Rows from block 3 of a small image classifier, named by matrix and row number. Rows with one number belong to one neuron. Each number is 200 + 40 x the weight over its row's rms, rounded and kept within 0 to 999. All counts start at 0. After the name is the row's rms in percent of the matrix's.
After each neuron's rows are labels from the 100 images, of 14848, where the neuron reaches its largest size: "top examples" is what is common among them. Only what is clearly more common there than usual is listed. The data: small charts drawn from random numbers. In brackets: how many of the 100, against the usual share in percent.
# gate: MLP gate (model.blocks.3.mlp.gate.weight, 1024x256), inputs 128-255
# fc1: MLP up (model.blocks.3.mlp.fc1.weight, 1024x256), inputs 128-255
# fc2: MLP down (model.blocks.3.mlp.fc2.weight, 256x1024, transposed), outputs 128-255

gate.496,042,178,205,124,266,198,156,171,175,242,209,198,179,203,222,225,225,235,170,226,253,149,199,192,232,216,211,152,175,261,247,191,238,196,181,248,206,190,247,208,191,224,183,243,325,200,233,280,236,144,207,227,122,233,192,150,219,182,253,240,222,225,268,237,229,147,200,242,191,143,191,198,163,203,231,192,271,289,273,200,245,201,146,187,240,176,275,273,186,170,207,199,156,209,210,212,209,228,196,191,197,184,122,155,172,244,193,181,205,212,222,185,182,201,223,140,245,178,206,229,148,185,197,129,258,185,161,214,194
fc1.496,037,133,177,183,211,256,176,191,199,238,218,163,220,197,167,170,165,222,247,230,214,227,162,158,176,134,110,215,181,219,249,229,214,207,153,213,230,198,101,184,205,188,212,215,213,90,142,244,170,206,163,237,229,186,206,184,169,201,188,144,279,212,258,244,265,237,239,248,197,190,223,252,119,237,218,234,128,180,164,240,185,255,218,245,125,143,163,100,158,288,189,273,162,186,171,207,188,185,181,176,154,230,199,218,128,205,190,226,180,193,196,228,172,191,161,254,154,121,279,226,183,205,232,225,159,178,178,239,168
fc2.496,052,200,87,161,274,212,152,171,176,212,284,94,250,192,206,191,158,289,149,209,211,242,197,262,179,229,142,197,231,208,285,192,212,270,235,207,147,161,161,133,209,183,149,217,291,170,167,199,165,165,201,220,198,199,158,231,148,237,228,239,243,258,253,121,261,186,167,273,148,133,209,257,212,221,195,166,185,258,199,205,171,132,233,286,146,206,210,167,199,171,138,244,107,187,207,219,230,229,145,150,194,131,235,171,186,160,167,196,220,187,180,241,142,148,263,220,202,277,262,244,164,139,279,208,166,212,54,211,204
top examples: pie chart (42 vs 7); heat grid (28 vs 7.4)

gate.154,052,176,171,252,199,203,215,204,275,204,102,225,200,234,206,243,203,111,249,235,131,183,141,200,196,167,221,226,193,222,208,168,233,266,230,210,208,156,211,185,184,194,156,196,245,169,260,216,187,162,142,168,203,174,156,200,172,167,161,236,149,216,195,287,168,180,163,211,205,185,234,212,225,211,245,188,217,114,211,168,273,153,153,183,201,202,131,193,170,166,171,206,332,148,203,174,206,241,171,170,213,200,216,143,260,184,95,178,221,273,192,141,256,211,199,179,195,212,141,229,198,259,140,143,207,253,196,258,161
fc1.154,057,140,209,261,232,178,242,211,256,181,165,176,118,270,182,243,155,164,159,210,116,183,190,166,224,239,213,225,235,198,185,140,148,305,202,193,202,209,192,261,220,250,146,152,264,192,168,197,229,146,169,229,204,157,138,176,171,211,180,249,174,240,211,228,243,217,198,229,137,234,235,239,276,203,184,232,185,158,231,180,242,192,175,135,173,205,139,224,194,154,212,174,282,181,223,223,215,271,159,242,206,206,163,121,256,162,146,262,205,215,184,160,138,154,250,181,208,268,166,157,232,269,130,147,163,193,175,237,161
fc2.154,053,174,133,237,163,183,184,154,207,202,225,180,129,188,147,261,304,191,229,138,147,178,229,212,119,254,187,181,181,201,243,188,152,206,210,232,194,271,183,169,178,210,238,197,249,282,209,191,211,252,147,163,185,233,240,209,234,215,216,224,144,162,242,196,227,174,214,223,170,172,185,167,275,270,175,207,190,216,181,200,106,161,211,197,212,133,254,237,220,207,205,99,244,230,174,206,250,137,229,163,196,168,192,243,246,152,218,193,174,198,183,172,167,211,176,163,219,156,220,123,247,185,223,175,194,191,206,263,233
top examples: heat grid (64 vs 7.4)

gate.142,045,214,205,235,156,170,189,125,204,125,228,215,182,187,209,190,207,207,209,196,241,259,228,244,147,207,140,250,204,216,180,167,200,213,239,223,193,179,206,203,242,154,144,156,233,125,240,195,166,187,161,187,157,147,152,230,155,250,213,205,257,178,249,193,187,150,151,141,219,198,181,191,155,152,214,226,225,189,230,246,238,186,143,147,222,219,219,207,255,161,258,196,225,138,153,135,144,323,200,190,169,223,177,239,131,218,199,204,175,249,245,188,192,153,184,192,185,209,177,169,167,188,219,221,178,210,108,243,161
fc1.142,050,177,244,192,209,246,269,293,241,269,265,133,201,209,230,218,184,197,224,189,201,190,189,128,253,214,267,166,228,155,236,229,245,146,182,211,236,224,177,218,241,264,183,197,244,228,131,227,165,221,274,187,270,248,235,180,203,190,187,216,218,176,137,224,280,237,204,208,136,232,203,230,202,268,189,166,206,238,196,212,210,167,223,182,143,132,171,151,181,192,136,204,141,283,228,200,190,144,182,250,199,212,190,217,258,165,204,191,186,175,231,205,180,230,200,190,186,126,173,289,254,241,162,200,195,211,271,156,287
fc2.142,061,201,219,161,164,206,187,159,202,213,207,247,246,138,216,216,90,182,217,248,219,223,188,214,155,241,183,219,209,194,291,236,167,239,179,194,181,206,241,255,276,167,187,246,256,209,194,154,183,127,188,209,166,132,199,219,140,244,194,230,226,173,154,150,190,165,240,134,267,171,172,234,167,185,188,219,208,236,191,270,196,205,163,222,224,282,178,171,218,173,226,169,194,167,220,143,171,323,196,241,148,317,255,236,179,253,214,251,189,199,258,223,187,129,216,184,195,166,182,198,197,188,146,243,149,213,163,152,213
top examples: heat grid (77 vs 7.4)

gate.540,042,262,225,194,173,216,146,168,190,157,321,160,140,210,164,177,279,197,196,229,248,193,232,161,194,225,257,225,255,221,165,178,230,170,187,200,243,225,165,260,195,174,149,207,160,229,199,186,247,125,196,175,168,273,217,210,243,236,227,162,243,195,228,214,173,162,261,200,256,215,218,211,205,176,181,215,174,196,254,229,126,204,166,203,147,219,190,260,207,213,165,173,213,248,218,158,223,178,240,200,196,156,169,233,2,172,240,183,208,175,186,168,131,226,182,187,159,262,223,192,245,242,253,281,248,170,196,274,227
fc1.540,055,192,271,141,169,243,119,230,227,217,234,157,206,202,132,197,188,174,175,186,176,115,172,166,142,179,187,204,242,141,219,155,214,217,180,150,265,157,181,212,197,203,94,199,188,167,202,288,184,205,124,222,157,219,248,176,179,200,223,138,192,219,228,202,142,163,211,264,250,257,219,227,222,284,175,205,178,193,162,134,223,242,146,206,114,194,185,225,206,177,213,250,257,238,180,191,201,153,246,258,197,168,229,263,160,197,222,265,178,241,144,237,119,100,190,174,180,219,287,151,267,247,117,201,178,204,249,201,179
fc2.540,058,190,216,277,213,130,164,164,261,161,257,223,182,194,159,155,246,181,180,227,135,203,274,212,181,164,226,145,178,193,180,241,192,130,200,189,202,164,183,274,262,220,187,182,173,173,132,246,126,215,294,258,242,159,210,219,198,232,209,103,239,181,256,190,154,155,184,226,227,207,218,222,177,190,209,229,186,220,218,209,180,206,143,141,170,199,207,145,178,222,177,214,209,108,215,193,199,210,245,225,226,234,174,144,300,238,156,264,178,131,249,153,132,228,198,226,210,200,214,234,307,253,252,187,160,206,211,120,214
top examples: heat grid (50 vs 7.4); radar chart (35 vs 7.2)

gate.563,154,152,128,147,178,196,191,167,214,193,158,182,220,208,264,284,283,142,290,221,249,268,218,139,243,179,216,193,137,247,178,209,228,178,191,209,207,162,200,183,214,222,166,226,159,170,175,214,178,184,215,193,207,202,190,118,237,178,252,129,280,209,250,210,185,242,223,236,242,215,203,160,180,233,217,210,241,190,184,229,214,213,158,197,237,195,170,184,225,251,149,199,186,182,214,302,185,214,154,223,175,164,251,235,173,267,154,214,183,163,215,150,167,206,219,234,183,164,204,220,277,205,234,115,240,155,236,185,227
fc1.563,150,195,128,186,161,121,202,173,178,212,164,157,135,172,207,254,176,118,239,324,314,276,222,209,216,242,170,203,177,169,158,245,176,198,136,223,196,167,214,162,190,200,141,200,213,262,159,227,145,198,197,194,204,252,221,140,245,254,198,179,278,235,207,201,227,180,201,203,226,200,237,196,164,242,250,208,218,210,197,215,168,227,162,154,253,189,212,181,242,251,179,152,188,150,212,276,197,167,112,185,191,191,231,155,199,221,157,262,201,177,174,163,167,239,283,166,197,244,250,162,247,190,251,146,203,151,297,236,244
fc2.563,142,213,159,159,165,200,205,227,123,146,250,237,217,297,173,169,236,285,144,206,212,194,118,149,284,184,241,190,216,264,222,211,215,211,239,201,151,157,194,239,212,152,230,176,177,222,232,230,290,258,102,149,215,184,168,146,195,222,196,178,192,184,149,211,198,258,206,122,220,205,167,205,226,178,182,202,132,237,228,206,187,209,197,244,240,229,203,211,155,196,209,173,198,198,212,178,233,167,262,189,198,140,221,176,216,179,187,219,182,172,193,281,210,198,190,168,208,265,189,220,199,237,174,195,134,219,243,194,248
top examples: pie chart (60 vs 7); heat grid (31 vs 7.4)

gate.518,217,270,239,181,127,281,186,228,190,170,177,86,240,220,170,204,175,145,209,198,129,181,243,269,212,222,183,181,161,300,189,245,198,204,267,238,186,227,225,173,205,205,182,261,146,207,232,228,225,224,193,210,299,239,216,247,187,310,238,227,204,218,163,216,197,209,83,181,251,206,220,199,180,228,208,111,227,183,170,196,232,225,254,232,203,218,209,237,156,218,144,228,213,221,166,204,167,182,232,200,226,267,237,281,227,217,180,243,153,174,222,212,232,186,204,101,267,138,219,197,171,207,278,180,241,171,186,177,192
fc1.518,227,131,185,215,264,145,199,188,164,233,225,257,127,98,207,193,215,249,153,271,246,252,207,200,252,190,203,204,210,116,203,234,271,160,138,165,185,189,205,204,203,170,248,145,284,207,170,235,151,179,221,132,205,230,138,104,208,191,222,193,205,126,238,211,215,180,298,186,99,181,248,172,182,178,197,204,174,237,218,255,161,240,208,218,261,234,197,152,241,246,190,189,186,177,185,245,238,183,148,148,251,136,182,137,165,146,190,189,213,202,216,152,177,232,147,276,205,199,216,168,210,220,139,265,178,232,177,252,229
fc2.518,191,184,148,234,175,183,172,185,227,181,198,306,192,195,266,226,206,222,212,246,189,214,207,208,174,167,262,170,240,195,198,174,188,189,229,247,208,206,172,202,187,191,130,227,253,215,131,122,121,192,149,168,171,173,253,184,211,279,203,183,270,188,244,154,181,273,145,160,176,227,208,173,249,207,216,246,220,152,194,267,289,188,153,193,172,223,202,235,270,182,215,226,151,187,200,240,189,170,160,213,161,137,196,175,204,195,162,193,183,117,216,195,230,179,223,210,188,250,174,239,245,225,154,156,185,246,263,226,177
top examples: heat grid (37 vs 7.4); pie chart (30 vs 7)

gate.735,086,185,221,167,127,158,178,189,209,180,222,246,216,182,204,200,181,199,160,240,223,207,224,175,194,220,204,186,230,191,214,146,257,121,198,105,158,155,158,271,281,137,214,152,187,213,179,173,211,224,172,168,244,177,199,126,220,179,249,269,218,205,110,225,203,238,132,208,209,228,171,169,253,194,222,228,227,161,197,137,125,186,196,282,137,249,279,159,151,183,176,199,145,128,233,137,247,211,256,199,209,236,172,291,181,260,198,222,223,239,167,221,191,233,214,246,224,167,168,128,177,81,224,211,153,242,131,233,292
fc1.735,079,159,321,204,194,200,187,175,254,217,247,246,180,125,175,178,267,191,138,192,218,181,213,195,224,203,205,211,299,193,140,242,156,193,173,208,214,191,141,214,184,247,202,227,189,165,182,136,198,290,197,240,236,231,221,157,225,147,147,163,149,158,238,294,146,185,115,188,202,169,225,227,279,203,175,215,243,207,185,154,182,216,210,180,158,245,272,225,165,179,172,129,216,207,190,229,212,172,201,187,250,172,172,255,218,252,161,188,176,174,197,103,210,216,195,202,285,172,138,158,159,204,228,197,188,150,202,154,207
fc2.735,105,147,185,184,152,240,189,213,204,262,195,162,137,150,195,175,277,212,170,263,181,230,195,231,160,173,268,162,123,136,258,190,188,186,170,120,159,231,212,150,191,198,178,128,183,251,257,253,180,183,91,270,195,204,182,208,157,273,221,171,232,180,87,196,232,212,278,231,240,220,217,266,145,228,202,185,212,263,180,217,340,241,259,212,176,196,268,171,188,209,237,150,238,177,173,172,165,181,180,190,178,238,159,266,256,229,181,227,242,150,169,226,224,195,257,190,155,244,184,227,236,228,288,190,253,202,224,154,195
top examples: heat grid (57 vs 7.4)

gate.464,132,156,259,246,174,209,170,239,179,228,236,160,289,154,205,251,204,154,159,245,167,203,171,221,210,245,146,188,165,196,207,248,198,213,162,208,209,159,177,177,199,197,176,128,267,161,154,211,222,190,232,206,179,272,198,164,186,175,214,206,272,142,183,167,237,275,222,151,110,174,214,176,289,223,215,153,147,199,158,209,132,186,195,132,193,275,246,216,204,196,217,191,80,194,206,244,172,272,210,242,219,167,250,243,142,249,243,178,132,134,182,195,220,219,270,265,231,180,268,208,227,196,178,232,197,202,237,309,135
fc1.464,136,220,147,207,216,168,144,198,227,182,162,201,179,134,186,243,192,183,180,169,201,104,264,152,189,131,153,181,208,245,194,171,220,196,137,202,169,233,180,190,200,224,215,214,246,273,226,260,200,232,258,184,143,92,200,171,169,136,257,153,251,118,188,260,255,134,200,256,219,189,231,201,188,207,211,119,178,294,169,145,285,165,230,110,223,259,252,241,191,201,255,193,225,160,271,145,220,163,136,213,222,208,222,223,171,249,275,195,264,193,208,230,199,217,118,269,198,172,196,204,217,285,176,212,264,123,160,192,173
fc2.464,152,175,272,218,283,199,199,221,139,134,195,243,231,232,174,169,247,223,216,233,183,164,130,223,206,194,173,268,298,213,205,234,252,185,175,236,225,171,162,249,172,130,196,154,218,127,202,166,145,181,127,236,246,248,189,210,186,278,204,283,165,248,165,242,223,212,204,195,174,227,139,218,161,238,239,165,201,158,316,207,190,189,192,330,212,185,182,220,226,145,149,199,191,235,202,166,182,169,172,219,145,227,164,201,221,194,213,236,224,228,190,171,184,182,205,229,198,265,286,153,190,157,125,115,162,220,227,192,163
top examples: pie chart (55 vs 7)